Weights of a small image classifier: depths [6, 8, 11, 6], batches of 128.
Rows from block 22 of a small image classifier, named by matrix and row number. Each number is 500 + 50 x the weight over its row's rms, rounded and kept within 0 to 999. All counts start at 0. Numbers have three digits each.
After each channel's rows are labels from the 100 images, of 14976, where the channel reaches its highest value: "strongest on" is what is common among them. Only what is clearly more common there than usual is listed. The data: rosettes with rotational symmetry. In brackets: how many of the 100.
# conv1: bottleneck pointwise conv (model.blocks.24.conv1.weight, 96x336x1x1), inputs 168-335

conv1.4:500500500488500535500500500500500500500500591500572500500511432500500500476500478500500500544603500525500500358417500512500462500500500500377500471500440500480583500500423500475441500500544500574500500500500500500500500500474500498434500500500500507500500295500500500553500563500500500500511538500500607683500500500513500500660500622610500456500500500442407500500452477500500500500500500350375507500500500500567500548500502500500500468673500500627496640500500500500500576424500642500500441500500540500353
strongest on: six-fold (55)

conv1.12:500500500500557500500500500500500500500500500500500500500500500500472500500500500500500500500500500513500511500500609385500309500500500500500500500500500500500500500500500500500500500474500500481369500561500500500500500500500500500500500500500500500500500500663500500500500500500500500500500500724500271500500500500515500500500500500500500500500500524500500500513500500500500500500500517500500710579530568500436511558500500500500500500500500500372444500500500500500500500491500500623514470500538500500388
strongest on: off centre (60); eight-fold (32)

conv1.25:500500500500500431500500385500500500500500500500500500500500500500500500363500500500500500500500500500500500500500432500500500500531318500500510500500500500500688379500500500500500500469500500500500500500500485500500496500500509494500500500500500500500500500500500500500500500500500500500641500500500500500500500500500500500500538500500483500500500500500500500500500500520500500617500500500500500500500500500500500500500500500500500500500526497500500500500500500500500500500500500500500500634500500500500
strongest on: seven-fold (58)

conv1.61:500500500500500500447500500500500500500500500500400491500500500500500523500360500454500500500500500463500500500500500500500500500500282563500500500500500527500500372500500500500500500500570500500500515526500500500500500500500240500500560500500524500500500500616500601500691500500500500500500500500500500500433500500491500629500500497468500500548545500500500476500162608500500500500500502500500500500500500500646500500500500504500435400500500359500537500500500541489500421408352500500500500500500500441500
strongest on: pinwheel (100); six-fold (93)

conv1.70:500500500500500500500500500418577523522500500500490500500500500500500500500500441449591500481500500500500526500394500500529471569500500500500500500500500500500500500500603500500500670500500500500500500500500500706500500424492642500500500500500500500500500500500500500500500500500500639500500500421563500500500500541500512484500467500483500500500500411500610604500500488476567459508387500500418500655500446500500455500442648607500500574461500500500475500500593514443500323500500500472500500500500500360500
strongest on: seven-fold (96); pinwheel (76)

conv1.35:500500500500500500500500500500364500500500500500500500500500500500500500436436500500500500500500500500500500500500412500500500500500499500500481500500500500495500500500495500397500500500573500494510500309500707500500500500316517431500500517500500500500500500500500500500487500500500500500500500500500412494500677500500500300500500500500500500500500454442500555500500602500500500368500521500500500500500311500500529500500500500500500500500500500500500500500500583500500500487500500500500491500500500500500
strongest on: six-fold (42); four-fold (29)

conv1.21:500500500500500500500500500500448500576500504500526500500500500500543500500682500500500500500739500459500500500500614500500500500500500500500500500500514500500500500500500500414500500500500500500500500464500500500500500500500500566500414500500500500435500500599500392500500500476500500500397500500500500500500500500500500500542176500500500500500500500500500500500500500500500725503419500426495604500500500500500500500500500500584500500536500500500446500500520500500500500500500376498500500500500500501500
strongest on: mirrored (77); seven-fold (42); ten-fold (30)

conv1.87:515500500500500500443500500500495500500500400500500445500500500500578484287500500500500500500613393500500500500523500500500500479503500500525497368500500500498500500436469500524450500500500500500408430500500500500500500500500500500500500500500560500607500436500500500500500500500500500500500500500500578408500500500500659500500484556576500505500537500500503500500500500500500527449500431500578500500500500500500500535610500500467500500500500294500500500500500500500396442513500455542500500571614500500500
strongest on: ten-fold (65)

conv1.20:500500500500500500525500500500500489500530500500500500500438500500500500500500256500500318559500500460500500435569500500500500479500500500461500500466500500500500500500449500279500495500619500500500500500500447500500500500320500500500500481500500500500500493500500500390500500500469500500500500503500500503500500490500500527560506500500500500500500500500500500500500500500478500414500500500500500500500500500500500500500500500500500500500500610654692750500500500500500500500500478476500408500500500500507
strongest on: three-fold (71)

conv1.17:500500500500577500514424500500505500500500500500462500500500500500453286500500500544500500500500500500500500357500268555478500500500500500441500500500476500421614500500502500500500500500500500500500406500500500477500500500500500500500500500500500500420500500500609602605500500500500500500500500500500500500500500500542500563500500500500500500500500500500500500500500500487387500522500500500500500500500500500500500500476492500500500500500513500523500500500500577662500500500500500500500500500500500500500
strongest on: three-fold (43)

conv1.49:500500500500500500500500500552607500500542500500451500500500500500500500581541500500475500500500462500492500500482500500500582642373430500478500500500500500500500500500500500500500500500500635518393500500458521435682500554500500500500426500497500623500500500500500500567547299500500500500500500739485385443321435500487500500552433530500488500452299500500500500500468500403500545383380500500500500500500500500500500418510390500500500627306477459500500462500453500500500452408613329500450500359499500437680
strongest on: five-fold (41); four-fold (34)

conv1.41:500639660500630500656566462493506440672640500500500457500500636484500500518500594500584366500695500500500500500701500510500611500517500493511500500736500509500545500500542402443500500500609402500500580475500571545500465500500513500500500500500500500500500356470500423500640500500517651500500665500500500500500500500500481500500372505429500500370500500500500500500500431500430500500478500435500400460568592500500500411500500500488500500467479500500500500401506500543500500500500500500500500500500500500500
strongest on: off centre (93); mirrored (83); seven-fold (36); order: eight-fold (30)

conv1.2:500527500492509524500500440500500483500500500617500500500509500500500500500500500545500500500472563473500365491500395500500500604500500500500571500500500500500500500500500500500428500500500500500483551412487500500500500566500500500404500500500500555500500500477500500500500451632500500500500465500500500530500598500500500500436500500532500500516485500515500500523500500500500534638500500500500475500500517632500483456470500500500500500500500500500834551500500500500500616654829500500335500490500542721555
strongest on: four-fold (95)

conv1.54:500390328500500508496500530500500500500500657500500500500500500400500491500462500500500500500500500500500500500553542564500474500500488500500500500500500451500766500603500500500500500500500527500500500500500500303500500500500500500500763500500500500701500752500500500500500500535500500500500500500579500386500500500500500500500500500500614511500697500500500500500500500500565500500479500500500549612442500500500500489500506500532500493500495415448500500500500500426520500556500500500500500500500500610717
strongest on: three-fold (60)

conv1.64:500474500448500500500500500500500500500500586500500500500500500500462635500500500575500500519500500500500500500500500500500500500309500500500500500500500500500500500735500378412500439500590500500460500500541500351380459500500500500500545500478500520500500500492500500496500500500500500500500500501382500500500487500500500500500573500500500304500500500637500500500500500500500500500699500500500500500726756500500644500404500500500500502518466715284430500500500445500500671500402500521500500500500500500432
strongest on: seven-fold (83)

conv1.7:500463500500500500397500500500603500500500500500506500500500552500479387500500500500559500500561500500500500544500407424500476500435500500500500500500500500500500613528655500425593547500500500500492500500500500500500500500468500500500564500500500500522500420521500500500500515500500500500500500500500512500500500601433500500500500509500551500500465500479587500494572500500733500500500500500637500550618500500565500458518526500500500500500500500513354328500500500500463500500374563500500543500500500500500
strongest on: seven-fold (71)

conv1.13:500500500500500500500500427500500500508377500491500500500404479500500265515500500500619500506396500500500534500291500500430500500467500365471500500500500595562500500500500500500425415500500500500500338500441514500500500500408641623500500500404500526415500500500500515500500500413500463500500500500500500500496500503485500509500500500500500494389500500500500391500545527500500500500500491499500521548500500500500500500580500500524500486541500444500500534500500500500497363500500500587500500601500500500500
strongest on: pinwheel (75); eight-fold (64); order: nine-fold (32)

conv1.76:500500500446601500500500500500311500500500500500500500500435500535500546431500518500500500500386550510500500500500500500500500500500500338500402500500500500500500500445500500500551500500500386455512500464403500500490500500500500500500500500328500500500500500498500500500500500500500500500500500500500500500550500500512451500465500500500415500532500500500500500500500500440426500500500500500489500517500500515500500500515500500500500500762500548500500500500500500500500500500500500500462500457500500500500
strongest on: three-fold (54)

conv1.15:500500500472432500500556449500500500500500500500502500500500500500500587500500500500500500432500418502500500500500410500589500500500500519500500500500585500500500500548500500500500500500500500500500500500500500500500500492500500500500500500500538500383500496500500461500533500500500493500361500500500500500537507500468500500500500500500500535594500500500500500533368598500500500356500541500414500500500459500500500483500500802500500500500500500500500500500500630500465500500500474608500500500500500500500
strongest on: eight-fold (48); nine-fold (45)

conv1.19:648560514500500500500469500500500398500495500525500500500500500500500500450500500460409500440504572500500500500419500441500500500500500485500500500500500500500449500500500681500500500500383500641500500500500500500544500500500460430500500500500500500424796500500500583500500495500660500500511500500675311500500612500500572421492500500505500453500500500512500500439500500628728500500500463500505500500500500605449500500493507500500606500500544375321500348500500500500500534500500500500500606500683500500500
strongest on: four-fold (98); pinwheel (75)

conv1.89:500500500500500538503528500500500500500500500500500500500500500500439475500500500500500500500561500500500500474500500360500500500500500500500500500536669423503453500500500455500508500500500516595500500413500419500500500427500500557568500500500464592500500500531402501417500500500500468500303500415506500500500504500500500500500534500500500569500500500500500500500475500500500500500500691605500489500500500500500500500500500500500500500539500484736358500500500500584500500338418500500500500500500500500508
strongest on: three-fold (65)

conv1.22:500500500500500500500500500500500500500500500550500500495500500500500491500446500500500500500500450500500500500500439500500500469500500370500500500408500500500430467500500500502500500500500574500500500500530500430500433500465474500500500500500484500500500483500500388500500500500565500500342500500455500517500380500500500507375546528500500500500500500500500727500500473594500310500500658500461378500510500598500500567500539608506500500535500523482500424523536608500500308500448319500588500617500500529500
strongest on: nine-fold (75)

conv1.29:500524500617522500500497417540572500500500569500500500500500468500500500500500500500688500500572443570500394509466380500500500734500500500453547500491379500500500500500547500322418608500500500573435432408500536609647500443411500376463500520500473500500500350447500457500430500568500500500500500667500500500500500500500539500357500463415500500500526604500500500500500500500500500500589376500500500500514464525500500500500470500500500511500500500419567500500500500479475570626500500500500500517500503500500
strongest on: four-fold (72)

conv1.65:549500500500500461553500500500500500645622500500500500500518500500500500500500500456531450500581500455500500530500500500662500377552500500500500554500500632500500343500500500500500473500528374500500500500500500660500500379511500616267500500500500500500500354500672530527500630555462500500487500500500381500500500500500500500550500500429507500500500500480570598338497500511500500500500541500500500500500500500504500500433500500500500500261628500366500480500500500649500500500500500500500500500502500500463
strongest on: mirrored (96); four-fold (51); three-fold (48)

conv1.66:407338500500500500500456500500500401500500455500499500500500476500500500471500500500474500500411450344500500500483500542500500500500500383500500500587536442500500489500323551547447500500500599500518500500429500500500500500512500500500500511500500500500396500431500500500500606523500500500500545464500500481500500553500501500500500440490500444500514500619500500500500500386527500500500443499500487493533537500500500500535402500500383337500449500500406500500588500500379500500500500473500544500500500501500
strongest on: pinwheel (95); five-fold (44); four-fold (41)

conv1.95:500500500500427509519500369344500408500500500500362500500500500500500500500423468500500455500590556495353500500500500536500500500500500500500333500500500285500500441500500595500500572500500452500597500500500500500260494500500494482500500500500500486500500503366500500500500500500500500500500500500500500420500500474513500500500500500500500398500451500489500500500500543634500446464423500530591424642507489500501500480500500500642500461444500500500500500544500500531434500447500500405470384500439500483500
strongest on: seven-fold (41)

conv1.72:500500343460511500500500500500500500500500500450500500500500500500500500500500688614500500483500500500500500446280576500490420410500500357455500500500659500539500527500500500500500337500500500500459500500500492500500500500500485500500500500500500500500639500500500500500500500423500500500510500407500500500500500500574500500745500500284500500487396500511435500399500500500500500398501500500500500500500500500500500500574500500500500500500500500535500500500500500500500500500549500500493507500500261500500
strongest on: seven-fold (53)

conv1.79:500500500500500500446500500500500500500500500500500433500544441500616500500500500500487500500500500500500500500387473500500500500500500455505500381500567500382470500496500414566500500500500500500396530500500500396500500500652396500553500500500500500500588498591427493556488604535500492500500500441500500500500500350435500500398500500474464500702500540500500456500500685500373500500574544571500500577502500500500500631500418500500500500500500500473500500463675515500500491592438500597500500500500500597500
strongest on: eight-fold (93); pinwheel (77)

conv1.44:500500500500480500500500500500500439500500469597500500500500500500500577500500500500500500500500500500500500500500500500500500500500509551500599500500500500450500500500500500500511500500500500500500500205500500500500500500578500500500500500500500500500500500500500500500500702500500500500500500500500500370500500500500500500500500500500492500500500500500500500500500500500500500500500500500500500500500434500500500500500500202500458500500500500500500500500500500500500500392500500500500500500508500502500
strongest on: five-fold (47)

conv1.33:506585500500553500500481500500500500500599500619549500500500471500500500420500432500500500616476512500500500500676500600500500500536500429500419500500500500507500500500500489500443500500500500500500500500500500587500500500500500581460500500552466470500500500500500535531500500500500602467500432500500480500500500500500500500500500500500356541500501401500500500473500500500500438500506500500500500500500500500399380469419497500459500500500500500422500500393500475449500472500500500549500484500297500500476
strongest on: off centre (69); seven-fold (30)

conv1.36:367500500500500500500500477417500274500598500500500449500500500455500500500469500500521500500440500500500491497500500500401500557500500500500500582500500500512500500387500500500500500561500533608500500500452258500500475406531500500500500500500522500500500546500500327500500500500500500378531500500603500500500498500500500500500461541500500500500450458487500500500485500633500456500373339500500500500500577500500500500500500500500500500500500500500500500500500495500363565318500500500500492539500500500476
strongest on: five-fold (43); four-fold (37)

conv1.9:500500500500500500691500358500478500494500484500500500500500500500500500500500680500500506500410500500536500500380500500500589545500500406500500500500500500500500529500500500500500373500492500556552500500472473517500581405374500500500500500500500500500491500500500500500242471500500500500476425500500500500500576500500500431500500484364500442500500500500500516550641500500500532500500500500500500493500500562446500564500540426625500615500500509592409500547500500500524500340500500516500500500500562487500
strongest on: pinwheel (90); three-fold (53)

conv1.28:500536633500500500462500500500500500500665500500500500500500500500500500500500500500500470865500500500493500500393500481500500494500500500500431500500500500500500600500500500430500500500500500489500500541500500500500500500500500477489539500529500500500500493526500500500500500500500500500500649500500500500497513500592500500500534596500438500500500500396441500500393500500500496500500500500500500500500473588500500500500500479446500500568500529329556500500500382500500500547500500459330500500500500500539
strongest on: off centre (60); ten-fold (35)

conv1.81:428500522500409504500500483505500500500500500500500500385500496491500500550522500500500649500500500500500500527500500500500457500500623356490500682500500500500500522500431712500385500500500609500492561500500500500500500500517500369500496502500500500494500500500500500500500334500500500500418500500583468500500464500500500446500500438534461500500500500482500500513270500447500500500500500500601500500503500500431500500500504500620500337500553500507500500500500500500500354500500500500500500500500445500544
strongest on: pinwheel (100); off centre (62); eight-fold (54)

conv1.24:500510500500569601500500661491540500661500500500416500500567500528500500500642500500500612500500500500442500500552500500500500525527514500500500622500500500500500500500500351500500500357540500500500500500500564500500500500579439500500500403500328500500564500500500500500575500420500500500649315363500500500488500500500500500516500500500500500500517500500500505513500509444500500500500601537500500500500500548522657500518500500662500500500500500552500500567500500500480526449500500447500500500468500438441
strongest on: pinwheel (75); eight-fold (68); grey (35)

conv1.80:525524500529500500500500389425495500431520500500500477512500474500500500500498399500500482500500439613480508500578500498500500440500528500500536400500500439500500486500500570500500500500420654570500425494500500461500500500500476500500500548500500399500500438500458500583412500500480500565480500500500500500483386530500500500500546500500500516492500574470449503500500500500552547376500500500500500500500500442500500535500500500391500500500500500500554500441494500473500662500615500500500500500500468500500
strongest on: five-fold (71)

conv1.58:444500500500553500500500500500265500500500500477500500500494500500500478500500500500500552500500622500500401500536500500500512500500500593500500534500500500500500497396500500500500500500500536335500453500500500500500524353500500500385496500540500500358500500500578500500500500460500500572500500689571451500523500585500500500500544500500500500500500605500500500500500500430459500500500500500500500500500500500500500556538500500500500500500500253500500500500500500472500500464500500500500500500500431380500
strongest on: four-fold (34); six-fold (33)

conv1.88:500500500500579500500500515514500505500525419610500449500500500500523525468500500484500500470500500500500500551509500470500500500500500500500500361500500500500562500500489500598500500500375500500432441500500500500500449547500500500500500518500500508500500500500541500500500500500500526500500500500500619627500500500500500500500500500530500500500500500500500500500500500759619426500500500500500500500500500500500500500500540500500504500500500500500500500500500500500575500500457500503710500500500500500501
strongest on: seven-fold (70)

conv1.93:560500500500500310500460500500603449525500366500500500500500500500500477513500482519500597500413500500485500500397584500643633501500500500500500500500505500584500497500500500500500500500500500514500500500500550500490448561500500419500500500500500500500429570704500395595500449444500437523500497500474503500485500500500500382474579500515500500500500465500500500500493500500391500587545472500540500391558500500571500500500500500500500500500612500511549493834500575500496500500500435500372500345500500484500
strongest on: eight-fold (68); off centre (60); nine-fold (30)

conv1.73:393500513500500500500500513499500500500500500500636500500500500500500500458521500500500500543500464518446495500500500516438500554500500500516500472500539500424500500500498500503393500545457505500487500441426458500512500500500421500500408500527547500577602500500500525486500500444493504489630500500632364394404614500512500500500489416578483500500572436500500404409500500500597366500343500500479500547500424500455500500466509418500628497500500500500654673443407500500505572628771500500414500500500540645500
strongest on: three-fold (65); four-fold (29)

conv1.27:408500500500500541500500500500500343500500500500500403500500500500500500500500507500500500508500500500500500500500500500500500740500500500500500500500500500500500500500500500500500500475500500500500500500500500500500500500500500500786500500500500500477500500500500500207500562500500500500500500500500500500500500500500500476500500500500500500500500500576500500500500500500484431500500500500500500500500500500500500317500500500500500500500500500500500500500500500500265500500500500500500500500500500500500
strongest on: three-fold (99); mirrored (89)

conv1.86:500500500500500500500500500500500500500500500500500500500461500500508500500698500500500500501500500500599500500500500500499500500500444500500500500500500500500500500607279500500421362349500500293500500527500500500500443500530500601500500500500505500500441500562500369500500386500500500500500570476500500500500500500500500500500488500500500500500500500500500500500447500500500500510500500532500500500500500329500500500500345500475584500500500500445500500566500500500500500500500500500411500500500500500521
strongest on: nine-fold (38)

conv1.63:500500500500496500500500278500468500460500500500500500500500500500500500500500371500601500500500500500500500500500500500421500500500500518500500462434500500500500500500500500477500500500500414500500500471523592500500500500460500500481500500371500500500347500500550481500500450500500500500500500324500500447500500500479500500500500582500500514500500500500470500500500500467500500483500500500500556500500500550500500500500500500500500500749338500841500611500500500527191500500500500500500500500618500486500
strongest on: three-fold (81); off centre (67)

conv1.23:557500500500561532582583500500500504500655459500500512500585500500523500500500711500500500500500500517500500579500606500532500370446500500500500475500500595363479500443500527500432500500500452500500694500500477500500500500620335518306551426433469500500500500500500500500592500500500585500500448500500429516475490500500500500500500500458500368604500500500500609415500500475363580553500656533447500500456540500536500500479500500567380537632500500370475500641500500500636508500500500500500500500475616500500
strongest on: off centre (67); three-fold (59); four-fold (33)

conv1.78:500500595500500500500551500500500500456572500500500500500500709500500500354500500470352500500500500500500500500403500500500500500418500500500500393500482500500500500502500500500500500500500500500500500457619500505500500500500500500579500500500500327500500500500500500500500500500500500500419525500500465500500500375500500500500500500500500500500663500500500500500500500500500500500500411500500500500566500500439500500508500512500500426449500500500500500500500500348500448500500500500500500520500398500452
strongest on: seven-fold (84)

conv1.30:500500500500500500556500500500500495500500500500500500500373489500485500500500546500500500500500500500619454500500500494500500500500500500500500500500500500500500500500500585500500551538500500500500500500500626705500397500537500500500500500524500595500500500500500592500500500500500500500493500500500682500500443500443500500569500500500500556500500500500500577500500500500516500500500496500500500612500500477500500457500500444571500500500500500500500500500611500527500500500397500363500500500500500500500
strongest on: eight-fold (68)

conv1.38:500477500480500395500500332500500500500500475500500496486500500500500500500500500500641500500536500500411453500500500500500692500565500517500500500494429454500500500500500500500500500429500500526500500500500500621500500500500491500606419500546500520500500500500484464385452500500500500467500500500500424500500516386500500500500466455447500500500500479500500500500500500500500500409500500538500460403711668500417500396494500500500500500500521468541500500500500308500500500500500386500500512500500446500500
strongest on: three-fold (54)